config.yaml
encoder_norm: "layernorm"
fusion_encoder_mlp_ratio: 2
init: "kaiming_normal"
shampoo_beta: 0.99
precondition_frequency: 20
adamw_lr_other_params: 0.0027
grad_clip: 0.5
adamw_weight_decay_other_params: 0
Rows from block 8 of the image encoder, named by matrix and row number. Rows with one number belong to one neuron. Each number is 128 + 24 x the weight over its row's rms, rounded and kept within 0 to 255. All counts start at 0. Numbers have three digits each. After the name is the row's rms in percent of the matrix's.
# fc1: MLP up (encoder.blocks.8.mlp.fc1.weight, 384x192), inputs 64-127
# fc2: MLP down (encoder.blocks.8.mlp.fc2.weight, 192x384, transposed), outputs 64-127
fc1.249 080:143151162155110121116126084163136136097180133114123110120106144120107122124117127158109132109096127137184146122109153158131130135132143119115091111125094090116058159108159148114141105151118098
fc2.249 079:136126138105146167158125144099097094161106130087144155123132100109156147097134104087142132152111095094089119158150111122105130112148156143127136166098118149120157114110103106125151153116096165
fc1.250 106:184127086130131101098147152174120133119108114105108124115130137150111071104159121082092159143143131169124118100126136133068081129129125083135147155126093083140143148131152099079122143132117203
fc2.250 095:069089108107163164126114084115138113119117125138133129158117097138165139146160132193131098097131121124117131108112153123169154135138117112104135123139153133146142172135119137163179175085135115
fc1.251 098:117101168141122107123103149109105109110127086116126097113115125120158145103102108109180127147133131136083152107127119153137150148141149126148112116116156154122108128143155115135114095122124140
fc2.251 095:146128095116132120138141146114142155176132155141138126123146081150111136117170119135122134067129141127156147134123122161137114127107124101106167085122107130151170117105104106105122140118113135
fc1.252 089:122141124152121085137127097157117105144088105129104120137119118130174101114175145123128106099117134128099112125095199154135084094113089105103129095189131130143172137156112129113119128117121112
fc2.252 087:146125127098114180142137097141152106123119133118148087126149155127106140123129108135127095126147157119112156118111098117125121142146163133119117124128150126143093095096157136129156135129127139
fc1.253 091:129111128175098123165121120158136110194089160151145162116099105128124107183166139113175102141136129119113173124154164136129117112158129116123115150127160160102069131146125093120122114058174164
fc2.253 097:117113172167126110126094130121108138090151110127104115128146136122129205130085128155100099143121141142156099113109126122120071134122137126113114110111130106125123122139174120091093149174095091
fc1.254 157:090134126146144060137159124134131157161090120128161111134122174115145103138121130123143127146144098123107106135120150100121146138113131122138135120089155102111116144121102127131165119114111150
fc2.254 142:156146147096131125137113116144114159120133104131150114110143121109108164101119121121137138141134150122144145112155146112122132123133139140135143131151146207097141120152102099099115124136180123
fc1.255 078:149105126133151144144122121149111140159121090125114120108124116106131136098156141118126111088159118143161138087119151088128112126122166135122155150097122143157143105111170136097126094118121113
fc2.255 081:097124141108099106097124153110143126118137138148101115146129125134146129165136085100085121180132118122090133183140096148107183118144111133160130118173162161126118140139134093140129151094131130
fc1.256 094:136103128144155100144080107149101140125133088140120116131093131112177103143075118157120129125149159148140112142104167119094150163136112095133129139096159162106118111097144118137150136096129084
fc2.256 102:145138132107103145087157127130168140132130106113144145163150126133126134135145137137084136111044114137107134120142123090122100118136094095142118127101087118105128133119124137119117139133159202
fc1.257 081:156133155196100095113114081094127148149146144140097143145143122163106120094126145149097147114100124131061144079104110143122150145161154104185154143137138127119153102142172148114121125105117123
fc2.257 083:128095137119174120131132129141149111124096089107111166106133116079139178144104144109107103112168147122116099140111148116106110168124156071088121126084142117165139094138129123130077116175119148
fc1.258 080:113137141164123146105137116125135126142140083126165084166105167185129153149141134130148156059128143143110116166156152081145121160092091152121178116159140138127156165113172135109115176130133094
fc2.258 080:117105152104120128146119130120138110103144139106088154110130076062132084119128119126093127180155127140159154112074106158136162066135145122113124117134145113111137117155127138128121104142132148
fc1.259 106:119132105134113113093100110152169142074110160103111105136107118117112091129121132132143128135120153112112171137107136128112087143132158128160139172092141121157105091185107160133125102112128107
fc2.259 107:149173170152135125136142132084128147146145118127123133099133110126162133142171105127104113138152121124160115150157143160134141144135113108119118154143144166113175148071118121072130143115147187
fc1.260 093:139143119145117114154141098125161107168119166157139124127126145152155136135163120130133113115149134149125149137106153169120133149134155160110156104134122146142098121125136121083102154110154192
fc2.260 088:126138125109124138107133121134146226147115129096116134071140152128130138103138132135124154149120124117105120145161129099072110130117102094112111170150148138160108167132141105170131106116137074
fc1.261 082:128096143132110076114129100121094141194168124153132151132103106119148150167169130080156086141123110148183145172118131170103135116146120139139140130142155129125145117175131138171131147127124114
fc2.261 081:094137145164109108147173124117160123117133109112146153131125107128117132139106114183128163105148146104126106112130072095156124131151111120117100137114095135104126120088137146133138153138132151
fc1.262 095:116118131122129155103130150127097116149143133132115121152143150124178132151129127139113163153148090091117141168145125181095126116140157173077116133152103126143132156131146141108165091112121120
fc2.262 091:172128128149091101157133134120162182103100189123121102091126121130128139101136142133127128091156120137137113096092118143097138136113104112121121099130154153096136130146132114111141140126162118
fc1.263 114:111094149188113139156110119126130120140112170170159134145110150119086108161120119132133116146125147101079137171105122095109145160136140082124158148180141135094129134144091159120135125154112119
fc2.263 097:106138148098101107136128073136147110145143125122124141093131115131127172100157111154127158132130106182146153083119139137136123096116069159197086089128159147146112176151108085137045122147124097
fc1.264 106:144122111156137128146149116163116131148132142175155165134127126157099087128146116110155134122141149154111128129132139128096123151093130144125132143171142124128170092111141122172130151146108217
fc2.264 102:119109147110104138115138135161079157112098115096099153125084107116163173115113121167130100113094127082116138145129134160136156122135089185110147120113123105119168137110141133110094077159129073
fc1.265 087:119107102172115120167107086152173098096138110103138120141101148139157105123138120090168095163146136124119139116062139147156129145095082087087139125106121102113163163151168144134090131104129163
fc2.265 090:178129140126122113082122106178123168158121152149109154111122126104152145120157101125107147061128127164127152143197130101096086140141162140170140101159141139129111126143092111110177114160098132
fc1.266 113:087148119162134095120140116142149116160125161171150163140164130161136127104113146100128159157162108128129151113153105116141133135112125114100105158139146102113166104140134124136138125142142107
fc2.266 111:170146172107119169151143144092141149160133107157106093159108163138196109118093128125149150090100140131163159132114120147178121098148145097130138105149105173133136109114105105120131117137129132
fc1.267 114:092128129110146100123111135120132152119167114126116124141169140123159119075135144177123131145115099139146125104074108102111136087141140100116125111122149113106143138128161121122142121199185129
fc2.267 112:138129208155121112130118144070133124126138144167091120169108115193105129121126160108148142119116108120095121141164171115119114144091174118119121125132122158157094127138163125085160158088121105
fc1.268 095:124119151125129082143107127121147148133098132154096173150105131074115117149135116123129101149142080096055147090119100149103097111123105111119102128163177097125113128103136088085100122138135111
fc2.268 097:139174180117111137148165113119152102096121138114139114171141103150126106124102110137135099102130147123138138176100165093130132159174122128116127143107116152132173109143149142090157103133179093
fc1.269 112:164104110105131136144117159134118101109151104171100156119160079136150140130146137167130119127164139151087115065121133136154119096125154162139126097082159130107152115136111108148092154139114169
fc2.269 110:109133147112154103146121119131137141178111115096117115133102180134119146149118133097139165127125107119172156146124092115084148154126164119153114136132094147104133109126114151115128103138128108
fc1.270 108:153129121117107102134119132100076114172146127153125119135176113060101143114140188104123100085111120088129166143155126124078132118134106101109136140130131143154122105149140110145102124159152083
fc2.270 111:095126141074144150144127107150108136130083113145107114095111131118156146132141124131131129060169114126160136130133110163123123107078126104143117105118153126091157100127085139092134117154108112
fc1.271 092:122131129110130164124135104084170116110138101135135154179097096127130115113120121146142070193116167146151155140115121109115124133124142153128117138145113115062130141173176106102157117089084141
fc2.271 084:119108123136150156101120142218144128151127136106111117100111183137128141154150118126112191100130137145129114122147141134117162148121131148123131091113135148107106097108104162155102132151145143
fc1.272 084:120153145172105143146119092122133148138116135158146148144122125130146134139117089159102157125114115169103115150173114130119142149118105109124132114152155136100100133106191151147077138130116137
fc2.272 087:120101104101143097117120149136137117106112129119130113153144117106119133157107134137120112140131112117117156070088141131128125145152144130129125121121140106114158120132068125102171115111138170
fc1.273 086:127152140131157118145104155161116173116108147139099114132133160103176121097113079104104152148155146133152131147141143156161143132176180172139176130097159115121086121092108153142131085120110175
fc2.273 098:168133163166101123112153127131149157105123125108139145123139141130103115176127158166135123147121141104075120126145130108087158144094133105153107154145107135136115116106100110096104196106107149
fc1.274 102:111116107163071086120122102126123123072157145149122112132075159126165187127117085121123160091118147097122128137130100130119173123117093134148141144142129108123145119120116151116152112099135101
fc2.274 098:123113107113162142166136100097095135107134142144088143108142087108144107130151124098114131151108126160084161122147119125171157103139135115150147090143162139174128149138156137114127090115160115
fc1.275 094:134131127173111132117098173109172133169140153117152122147102131105100121106124140106120144114100105125114115149081143139117134134159144134139148146101121110108147166169139118105178140136152128
fc2.275 095:151145191095118105069099111137109088137099132160135128092116130117129152129130124130165146143121167132110124160157090142122096096107111083129131129105169168157129077145161131134104087120129129
fc1.276 096:100110152130149114134122113127163156129126125116106128098115141109164143119120134115103119182098075090085153116111141106123095121119117139079106148095109149109091123115105149109094114095165096
fc2.276 088:132152115095161097125154117108114132139120130123129157119110120142102137103049127153176131100114133156124156086104102142080115176124135084146116168090171120130145115117154109128128128148119102
fc1.277 092:116148115154090076137130137121114152127125104109139077118146122136105131117078138144132159096160060141107136136117107156145107114128147175105166099099104136087134139097108127090131115093064111
fc2.277 094:122147120138142112155102138097139124069083129111112161127173119153145129134152177101117100143070156146132122113159184127177115141099112100143070134139136139146083113142140147156125167129165159
fc1.278 077:172121120098144129139144129126155112094093151135123139109111078128074099147101136091147167131115113134146144114136147102109113126168118101132140109152155146117123108180121138126142098109105074
fc2.278 091:128132102102107140112143133150130148141118127126116121147089156147137139142132135152120080154098159127131133116145121140103153114096150144148097089124100153152182132064115124156156119136195114
fc1.279 090:146107120110086199120136155139151095121134070106138147160128130112119158150121182145167068128123129106126132155189155113071115132138155140153132172107119144157133105118135080141124169134147096
fc2.279 100:121109141152129098159127138135118128093130169143129118061121158126099106108130105110112184160166158147167139106092126159189135083119078138094127111131127120099142136147123141120176108127131138
fc1.280 099:141134110141079101117121084140100142107144138154115122173072128107143116153146146157123156157117099114190141095128107129105177144120135144111158122103112117072140109121123146112102130127117176
fc2.280 099:129102134112127117099094172093143132122111124153084104136087145138138103099131132134156119079139115108094115141148164126154128127147112098079095143122147142137120091102134126107191184141137173
fc1.281 109:140130125144128158116101116163111137121111125141171165120197136087151095110127127085114091117094137130139086146163132134149139109098164078133123161128160158088176111134119159130125145150145118
fc2.281 105:137134096096121139100148103107128115112185134141104132119105094119090138164133152146104133171112125145133149152153138115104161141110114150140105141141094099145060140144147126118110116171172123
fc1.282 092:102092107092119105136153145141105093094122072075157115122115126103145168203119135090098154119111123145143134119119126111109095137157099130135166176139084147105116150141150198130108130149147114
fc2.282 108:151101107115194101138133106106082164115099160181115126114141109117158094119127132094168123145117130107105121172125152119127146141131136144129102108129147135096152106105123084147105128116130137
fc1.283 114:096125112132118169158138095145126078121115115115123126118119119098125098093133128131112109067124136124089142110105112121104162101134126141141109124087152147143145113096137091136133113121178135
fc2.283 118:130078119116120120146128106095105138136113192120165133107106146168123155111153129136108124169146119104158129106149146116149081147138099109133153168136135150166138143179106133115109170163149110
fc1.284 105:143096135143132123100135129156137132159159124140149112109134139178129137118112127094156133147138133118153130154187101105106126130132115158104154133148111110105126128148139140105120106161171150
fc2.284 096:153124117118110134156121097118094120124125108142135121123120131123114111154131111106118138113117098116099132138123116121114116157130138144109162123161156150119131119123146113134154070145067095
fc1.285 096:122134108127117132109139123180113161085118123147118139126147119144108171020170112103139113172168115158108137106092093128107092126115132151153102160136133137124148090083110159097115124126100144
fc2.285 099:158114121149107102166123135098125137170134123139120123164159136148100122140105143120126132126145122159140113127189105159112139085155134096122152119123157172145099126122108105120148139112176104
fc1.286 102:151139128141144108127155152168159141114134112102082098102116123109102117115112170143130155148131122130152114116113102171102149125137120147146102151130135126114153119119105148171069162079139191
fc2.286 101:105146155106140118124175148164136100116134093121176116123107142144096115169109153078107079118082119130129110118163117107164160111137103099130091140153157135097099146125175109130078126155139085
fc1.287 080:108142147160123133145101139141126165106142135148149111130136093138129124165122102133106124132123124160076174152117117175110140131144146106138084141131102149110167134124140152121114159133130121
fc2.287 097:180138099127123125135100106126125111142148087118115143117104190108115143094126154143135153141163131160141096122149137113129138131125156131135142142097123093124137114140184127147148101123124162
fc1.288 088:145127134088180142137163135138133120136132106118106124089132152113109114138154122083134110141124136177138143093160146119097167103145153092151130063171183165105134130096144131104103125137131153
fc2.288 088:126167113135119115138121128137126129123107136123107143140109114143141112121148160153115152111130157102202150121103162114146095163164116111080149156118099119194082125176131121153151149095121110
fc1.289 086:143085101150118104159093172103115126148146117150091105100083098115142121132174125067124170122102129132155127131119138121113099139110121119135109184119096145162132098103136135092147131143100129
fc2.289 083:093142181095133126120134109138127137082116153109126136153125126159130133150103128157117116163156112109091138134139105113115138127136122144125123072111132144104158128119139105171120108128163110
fc1.290 095:126126129173127139150096121109111119117118117133166122141090122105167149109152146149142099132140101113174155115142149122106112179152127129144143141139119175123116182127116152124111125091178139
fc2.290 096:121138166090103086126180106144101169139145134105140166138168135159122169180124112126141110129157181148105094128141131145123121059149167131104127126119172129120110105098110113137165104142122125
fc1.291 075:119118136126136086194179127108135146123144152137082124137115143139040123105132123137118086109178134168144119147104126110149101108127166128136102137152136139123096132160122133135130123175128139
fc2.291 076:121107121181131124104110121132143105140132125112129128126146135095153135144100113121171147114105092129129120096169119153091179138104103148120148112101125111135104154125126150143132128086126152
fc1.292 113:102137118144134152154115084136116149162097124129145176127123129124097155168098116151111159130137121107101149146096155144110122085132141117099134163130109135095113122109109144101124149137136194
fc2.292 107:128118150088109124141160121148137140094134150152133124124097105132133105101145138156115116136156142146090071134106140147142102137112125137113135109094116135172132127153112083140132175110122139
fc1.293 090:133121168108121106133089126131152126087148159075139097125125097095134128141124133127128120130155087126148120137131127129047152134119125115128137091101149138112128118108148121108117095124098102
fc2.293 093:138139093142126120124149142135123150177130135152133128132164130160123127089110129114143171085105115107133146118127138128105077144058147143108097156052139141063104127151159158173153129136161109
fc1.294 127:120142103123122098151133104133106153115105082120148099087165120094110116150175128134113142145149139110117164141109148113117121144072115098156140176126146123149165141166126152103117108099185138
fc2.294 117:117123115123125118148089147105107126155127083135151097135150158116132106126107149139151152143124121124113148138094081113066071136098125130123121117134100122131120119132142136092128123146164121
fc1.295 098:111123124164158135112100115140141142144119114101118140116146123156184138099120161098158154158141126139115095145127140147085105105152150130128137115123156110159167105140103116121143125092141058
fc2.295 101:107138131140098202148171164109086096136133143129139147160106164119081139110128103137134117082140107128135140081126133124170119157111107116134131150130144146102128178122127126130140151121152178
fc1.296 105:106128098124128075176146105152116101111114131094143117107153127102135152122125164057121127152135074145144069074120104138125116118134093108145122174119179121131119161125149099108139120142166057
fc2.296 108:119123146139150193135086156114100117123111149088141128118105140151140130120148134144102118123180108094137120125140138140112165152097116081114143134115144132134148091128169148122105149146145153
fc1.297 107:157127147151118149122122132100100129115130082127104129139112138122090077086149107138129088076117090133147118135133060127150111145159142147111115107090157118147145146171088140131161159160169135
fc2.297 106:107177131105137119095154144136143092153130149146172124119141098111113144124115110133170113143124147072134182103129131111081125156131144149152147129143135136120160096160123086135159136090085112
fc1.298 120:146103115150144151153141097165124148121140163162112154106115145089124146121104119156136109105137129104123113125118133135149139121121126110191146184139156151111124148172117156072123126151153135
fc2.298 120:162148138118145104129112146103147142118111063147157147150174098106108121158110146112151117125077146113146154136143133126120122166144153144096072141148122087092128136139136110123066098170106141
fc1.299 105:134143149110133085124134157175152102126127155101118138123170111117121149140115157146108135125148131142173073088106138102101133100112152126134140102121163173138135118174149119181128142117162122
fc2.299 101:090134156123097173133111157115126155165117125160110100116138159137162149153117123158141151140157091093098161075119172120139133116162113185100127164073110105117125118139139126112136138110151126
fc1.300 089:087114186141135101164115115155120163120123144148114135113102156153099145160153112123093185157112108162123110130066127096103160098158159106122149151134137153176127121144094126156151145088110181
fc2.300 091:157134091171133150101120138131141130089119119111144113142153123110115112108097138104128122096155138113143085124160138178129129140108096189177141104173189129111176142124161142105125128139123093
fc1.301 102:117124116135149127126100140178153085126150103121129108154132124128154137148121146086145080120140111128175093121080132114091098134147096111134141095120119139118144146156149139148123139111114189
fc2.301 106:144132102117144128083142136103114141120103116134155120081130130152118108133103160130132121129120128119092120150185116141154106137108139107134160142121136137082116093120084133138113117137171174
fc1.302 093:122122137119126114136097142137120150088156156125148094096161098137065092141171179137128151150105136120154158104130133116081097131097130121133147132171163109123124179159142134146183092177148107
fc2.302 093:111139117166162113156104136141145149159114083136109172168149150151089096102150091124173146131142111156148105160156112141125155112113138120105141116125108133115051143132139111133092095117158098
fc1.303 109:154139133120089150139115113148129104153100135119151112122123136088110113148090089126171078097161117108164147174077133161143092119116102089130098094121125110122163084150135143116092144082105108
fc2.303 098:152133141174098149144147120161113141120126077146088125165150100129149099118158133146113078083091161125116159117137120135150157057093136115116137115170134139162098152152127160168099137130145179
fc1.304 097:157168123149129138113122139125141116072090166131118129128134123146153113146125126115115121083145128135143142127149136121126140127157081144158152153147117151119162104092092095119168151130081098
fc2.304 105:125099125148170130099109139086099129155163150111144139127113132099185154126100167141140131127122140110142135154108133153122066106074106089137142156142136100122140136121135127151132117124126072
fc1.305 126:144141081107091141141140133110126134093132117133139156125105112118149113099117144101136153125118084112148107112073083142146113131093132098159125139150094124127118093117146161146116131137122122
fc2.305 112:130128146126128068095159097177154127160135123112147097127146182141132137131133120144145095136139155122118158133136156101095110096137109123147115141166185172122121116132155131097108144161135133
fc1.306 076:111109129153132110123156130140164123139138121053122144143129106155156139082140176150080157132142133104132131154125143143106147159102133160136097132120148107150143115153148118114082086132160154
fc2.306 080:175107156111144124148123108121133117149135123176130103134140142077111135133102113104187138120108116190106166122138145163132132152143107139167140151116133138149116100135096146178135143139121103
fc1.307 101:128144120125162131085122132121115115138108102133119180140169134132138118100123117112151099145139113100104192106103090112105142131116107178163145120144136120181191127115150145113103091134178134
fc2.307 106:145113153097090081137131140104108120123113142137116117146131112107090126130137166137094127103136137083153094142170128130169140142122111119140104127147149152161130087129119146108157136090151120
fc1.308 084:147154142148142140122110149147137134160163120169150153110148143142087113111175114111158129099141116163129135143116137129102111092116131133139158150119155100140113082151101102115105115106109119
fc2.308 087:159139132138137193147146144132152150135153134114102146128149108119114109127127148109132144160163145109128153124148126171117095104134126173141143103152121129151129105123154125099147094168143079
fc1.309 119:147163146071130125131099163147070107120108164133145106142122112112117141082189134096131123147139194128112140165095076130121111107133144132133151125141138158147127128157114121121161116144119090
fc2.309 103:106114157140092133128173093154147140135118127111113126135137140137135116111118132172123134119100091117132122130098134086127114128162081082130110140133090138071123083101101125088102144127112082
fc1.310 094:089086160139114127128142107142114138163145122123112108109085126134089132092161176165117099129137105134119155118175137138090159137160128176148118125160144183142101136115105125133108104142140099
fc2.310 098:150117098158102132105133126152092103118143122163110144119124126135095157128164095161130156145131152147117146157129125125130100060109134070126127156122177122137101171157108097096178097144112137
fc1.311 108:133135108135140124139112125126163111116139145125132129145107114168160148131110152115133048107132166150130118126141135128110142122128114092139099136134154150134138077134145103188150129108123052
fc2.311 106:124120141151127106152098136147130102174157155146162111138118144135116147159143056145132147165142128148086136098097115114105109138130150098114124130111068119148112119123157130100129156151094208
fc1.312 117:126144087138131191164146108148141145131134145107063136154166084108129127164098152102119169132126111137119122157103169136111165133172129113178114152110091167120146093152147139129130128131088124
fc2.312 105:154124135116138106126134152110134125146131094115148086130132104137087102091121133117139099115129165110119145094134092140106100200125115158105156130159122134119119124112112129141141138135123104
fc1.313 085:136132114178119127098162117118138154150091093129146133115146147111140180140107113148077148146174094126154137124096145123100126127128115134126088138100131128138182134129126148130132113083140120
fc2.313 088:134145128098158153139140136131135143105147144139128099112115097119121090089140159095111120104100126113113101141144122167116124149083140152117152131116149148158154117137111154126119146112138117
fc1.314 115:086111100143139094136137128110130118110140122125161158140191151105112146162134148119133157127156129148135133162091167113128128101127100123104079127136113124160154105128149115126114099159147082
fc2.314 120:134121136144112165118122093138113110095103142145085119082070125130110124126131104134130112155144111143092103089143084128123149154100108129120127095111136115130097140150175141144152122102161111
fc1.315 086:153139127115127109176117140132096098106112103157137135128106131099109130126139145118111114095144111108169147156088142105067122138119135142078100146099141113116098155116100144116096139053132126
fc2.315 082:103137119115154146078084122149135109140161120080096109106104133110107147133107136151082148137146127130155167123143159175186137174077124125100146103127108098168150117157157147142149122159142169
fc1.316 101:144162132145141164128086127145110151103130187066124134121148107144075115138149187150130106162113139113129132138147125106196107117063083145109159120174141148127155132108148108133100154124126140
fc2.316 093:120108136084124144148102128154153143127104087141142132158165147142158144127154165115131107060130114099106150137091148153095171149159138124141120140133119100140107100134130128126162115134102081
fc1.317 106:113150121103138160109125097139153133119185147108135122130112101098147146167082090143150098123115114097132164096123121077143121120131119134110121152121136109130160112120132106175138106129135132
fc2.317 113:127129140080117068177125172105145119126130088123134105145127110096121106159113150156149137076145163133133093139090134142122095173112157125118145098170113133158144117165144124106130132124114154
fc1.318 104:129116142105100161104062091123139142121124134150129133127144175100115100129127167171105146112144139127126150134102170109096121126155127113140207131087168106126136118122133142109095121110101121
fc2.318 106:133109095170161121150147096103094116144157131117130109120118128162117138108153071127149128128120118187140122122143136119142148157128153123114136061119103109160140145153080116175137154143091150
fc1.319 101:096091157171138084133132142121104134125115087129131099130175138121117099135168089126099158122099099139107123113200104115125158160116164125157122139109134153149146146146134114149171097115191117
fc2.319 103:140135129133126133120118118141163111138116123163150121155111106129073142110150139176112104144187117095129136148121165128144105117109115139092139130143142098146131127149133103120087116137120146
fc1.320 088:160128136131174176104144125110135112123141163131087138127114136138134131182116146148117134093079067120127122138156124125178094142152129133162129148124103140103120155130090109127170107128144109
fc2.320 096:130138120146141081151084157186133125152122093097173114115135128120131093103135092143120116223135177146133121139166138180071063122108120164104121113122137119165128115124129147120118129143085131
fc1.321 125:124099121163130174149096119131098175078097138150122145098177151106149112128137112107110126159122124150127114137156136119100137128114167164130148105134132111139108136083113137136131128172146145
fc2.321 109:158080154150142130122133132144162130102154103103128117173124148128155121179131152155135160135151156112144126151129138138114145178094139105133146137137093131066079135127198098106122103105139112
fc1.322 123:094139136130172158135152081150129133097107116134109121098107183104117145078194153129160106210167099153178138132115141128114108158114111095109131136097154168141135154120133144090123136081133120
fc2.322 119:133118125122121133130170123129131148123089113167108122177083169163120156084138121108124145063133149173074091112113107138067139085116158139101099152148126124133098130140077131119088144135104076
fc1.323 094:115153134128111130106132139144122131131124142108174162152125080144120158082170084128121113149123109162176113140097117129136147142131178130144122167133138128092122134165125141132151164130122144
fc2.323 098:143117167137156083143129134145140118108128128153113097154124113109119103173124116160105153140121171088148122111139203150154124108114058156141108122148103135124128144147141123118178127094140154
fc1.324 087:087103154129113122101106164185158124106112138129132102153103110127137118187111147110111166123118102144110142098126089141111180157161153120095139134150106140115102148099150116151104144135149137
fc2.324 098:132146121152152087176180115075096141104113091148140164128143127134128132134150152152151117161139117155164089146117152143156082143136140137126131143117140134134104054103098123161140133125120128
fc1.325 103:125134125087128164141174122139130114148131121157144161126146136102088168126163060136124138173116131130118125126103114110116053140103143138110146130120135107128120131157097141129125114137193160
fc2.325 110:129153183150123121097116093155147121081164112134121120121126120144137098140092141134116106104155141105117154117112142118128131127113122162129152134124092109135119139103141141138201143053093153
fc1.326 092:166128150139184130131114108131160138145161122135132119126137163097097101119158121102130162169132081111085122105170087140112109114136071142134133126113138108163145155122117209118126146120108115
fc2.326 103:156116088153093145127145162113167120120125136154144124117134116102095139172094130157137145115118093140166130152108138103142146124159174109090131123111128127079163112117093094133160126130096121
fc1.327 114:114115153179132123129104085110152125115132139154112185155096147109146160128138074136145159151097149136137128126118104187139137083115132134126097128134140091129110157114129130127117145135167118
fc2.327 112:124149134081119119106174093152130121147124128136098144131080118103142154178120127157110150161165140127113157095132129135125107083137159106105144128192152153142109129151113092137146106082125136
fc1.328 089:160141116177144134134117122144123096160104084090173116091110113139125104127143146111136163122114128145064135111094155150156131124144154134117146120099123157153117092120154168137122160138161096
fc2.328 094:137115164137098155113086115133145137131118170115069140158143141093165141121112126129141095129144086096146101126122128134132113133150177131156103120163165102110129153130169101112103100086144154
fc1.329 100:166095129177131205126129124130110123116172115134122115120119142110084143114101139105121095135106142118125134082143142142120101098151106113182097101106143136103118134113143144125105130113134139
fc2.329 098:095146152113134120134127173102124126093131131102133104130140118116146108153147138073194141122130097155135115149121116137155160174130131134080148140137136140092123145134136108126116090101127123
fc1.330 091:148093154150129138103110124150181138113104152105139096176099111157172110119147132116148117103162123147135125160134113136150089116118110162112136130095150137109110115104100135158145153155112147
fc2.330 087:120119131111119140111118083127074113131189091134139131145178129074086162080088162144112146150159137110097148076149132126134138158150137083148124141140111139137165175148119131134164139076079141
fc1.331 095:146155131126124132137124112133156102144154132111173115100118082102127127175125101113158110108119125109106150110109144153097101113155142105119137124147144120146155075155117110122118118083102092
fc2.331 104:135116138132119098135124091167131149158070133125125118140097120135131132101114107122142088136170137128146096130138157126180157072156111125111143117102124112113149120101145174093113091166101107
fc1.332 099:134113113106132114144126094141144116136110109094069101106096196124098147182108154104125154096131169162128126153103100148112104165155127096119112130147135156138109175131146130121128147155155152
fc2.332 100:135126154130113161108150109124119091146158136159141131105140135148143117147141152170155132177170138063177118110135127099127097138126112121163172112144114090128162104103128117152115145110140116
fc1.333 100:123116115178162114134162095161123098155109110091123129114117112116126104121138162151105123111147095160081174133126151146107121109111116171160144121120159136107143131099198102147103145152145151
fc2.333 104:128175135156105131138087103126134128149139091157148151126105135120158162118101126087158137145140150133119097094100131124147123108117106127106094129148138088131132134162139129128110123131149106
fc1.334 113:114139106140163115137157150148110129061159140123160143110094108111171125111124119098145101151144124118149136111097184111125112133146148113122149154116149144163165133093142130129137125115108168
fc2.334 109:132138131072124115185097098122138137147146110116146122161151121134099184125178138144119148088097121139141132139139083117115112122101116098086097126119130121121099138089157115149149135137110126
fc1.335 085:103135159131135122110117146126116097109161108143101116129152133174148106154119139143123164134143132128122153159102148174119116140099082151189118149134137121159156168135118101087109162110126146
fc2.335 089:122122139132148113159082128104147137143105157098143184126073160116124125124102118158078102110139163120112122102141118087162136123150141133108110128167099101060098145168141180127122119122126114
fc1.336 104:103108102134118125101101108128169118119187159086150109094143120135146143136169115117162123123074113125120101142142112141171147098120136145123138116132192124109122134154127130129098114102177150
fc2.336 112:161159110130113133154132109111110157129119109156107131124141169140135125080086123125169134135113105113141117145116136138117074129152134083122163117143096113087134097113140099136113123157135120
fc1.337 086:175151113133130069155143116103189137110153123130083141138134137161150128159070121132114180098129145133125106114135113140146099158108112126096130133135099129106165143126167124107102112113129144
fc2.337 083:102137117126133170118126132111143111178106118127113148116132083153082122101157109124113143140148092131148147075128123105172129094153114115139110119158150156121091081108112109149100126133161097
fc1.338 100:088123134135133091121157120154106111102125166154113090107087109112120153139158162160128167103188128151135099130133117080093101134121101167140144133154111151145133108110151112138149130100177124
fc2.338 092:179083069096126143102143122125119164156117119119161160128138124130105093111101132111106103164095129093127138149089110133176135130162152159137100127129160124128132147148097139109143142148124113
fc1.339 112:147115114134132172133132143178121128144109129142081176140120123152137127094104152110129173132143119163143121125200107134133132162162137104152146103142128118137147112155127108159159130134092127
fc2.339 109:126159120141124162122172111113106170163130122111151138125094129129137134116146088103137116114116086133114148119136102137075129115105141125116116132168113119149089115139133112119160103068118135
fc1.340 087:140095139133115164138103115100110121107154159078125161099177146116121103142145145143110155087107116140139132117107118124136112144142117110097134151114137149094136126108144165123124126145116114
fc2.340 092:134176113126097113135145133142129161145154143161129144137085109120108105107145133092137170130128163115134148104122170164120130117097110164114169097133115144136146139139146118115139134165111134
fc1.341 109:101130161125098130114137144116123165160130148118128101151143088087123166149203108142123120111133128120153102145128099161150141089131098134138116083100143145116146104140138143109129156155133115
fc2.341 100:156100128143177094146096169129103129102121122110117135102137127080141118109109136074176139125098146113074136116115140107172107133110131121155113146141169115133103142120160122134111089104157152
fc1.342 092:127118124092162133104136114194160139110152128103111139123134095157079111091115110137143137150127125117121147125149138102114164124111135141176108166130172135146140127155145134127088135140148100
fc2.342 092:168166100142137149140164126109115140158110135128111113147152169117129130141098132154129142113093132151138135142116126129141177098165135130107094157128053124140143121130102150125123148090108153
fc1.343 109:122151133178149106136123181122133155097144132137137138117140148088123172129149162097111122134114149108162153142126153112141137161082102184123124094132145111069128164128130152095110119128103114
fc2.343 111:124141138104107115130115087139143144137119135108114092136115121168114105074128126134165171122146104140066103112142121120123147101179161129099105090117118170173136133166136105149133174083114163
fc1.344 066:118148125165112093078116118112144127139119167130095151143113087070107092133131112114123157150134108165159187135169108169130127112156129170130149123131129114113126096135156091165127145086129113
fc2.344 077:140142136123163117163134182138130131125122129163138112136129140174156173114077120147126107128096140132125070121127148078110130146115116113115123144129127111119137139149119152106108078179126165
fc1.345 103:137119090099152109098111138184140135100073160129104170137119168171146118127112088121128149152135122131193135156095140139133149165100175123142119141158130122123140098147147122074119132137083108
fc2.345 113:132146150139110141127141090090157128145123088136111121130117136105125107115079136132134126107099108127190077137172135087137084094151105119140172128160104110127139111145102107104130146131122145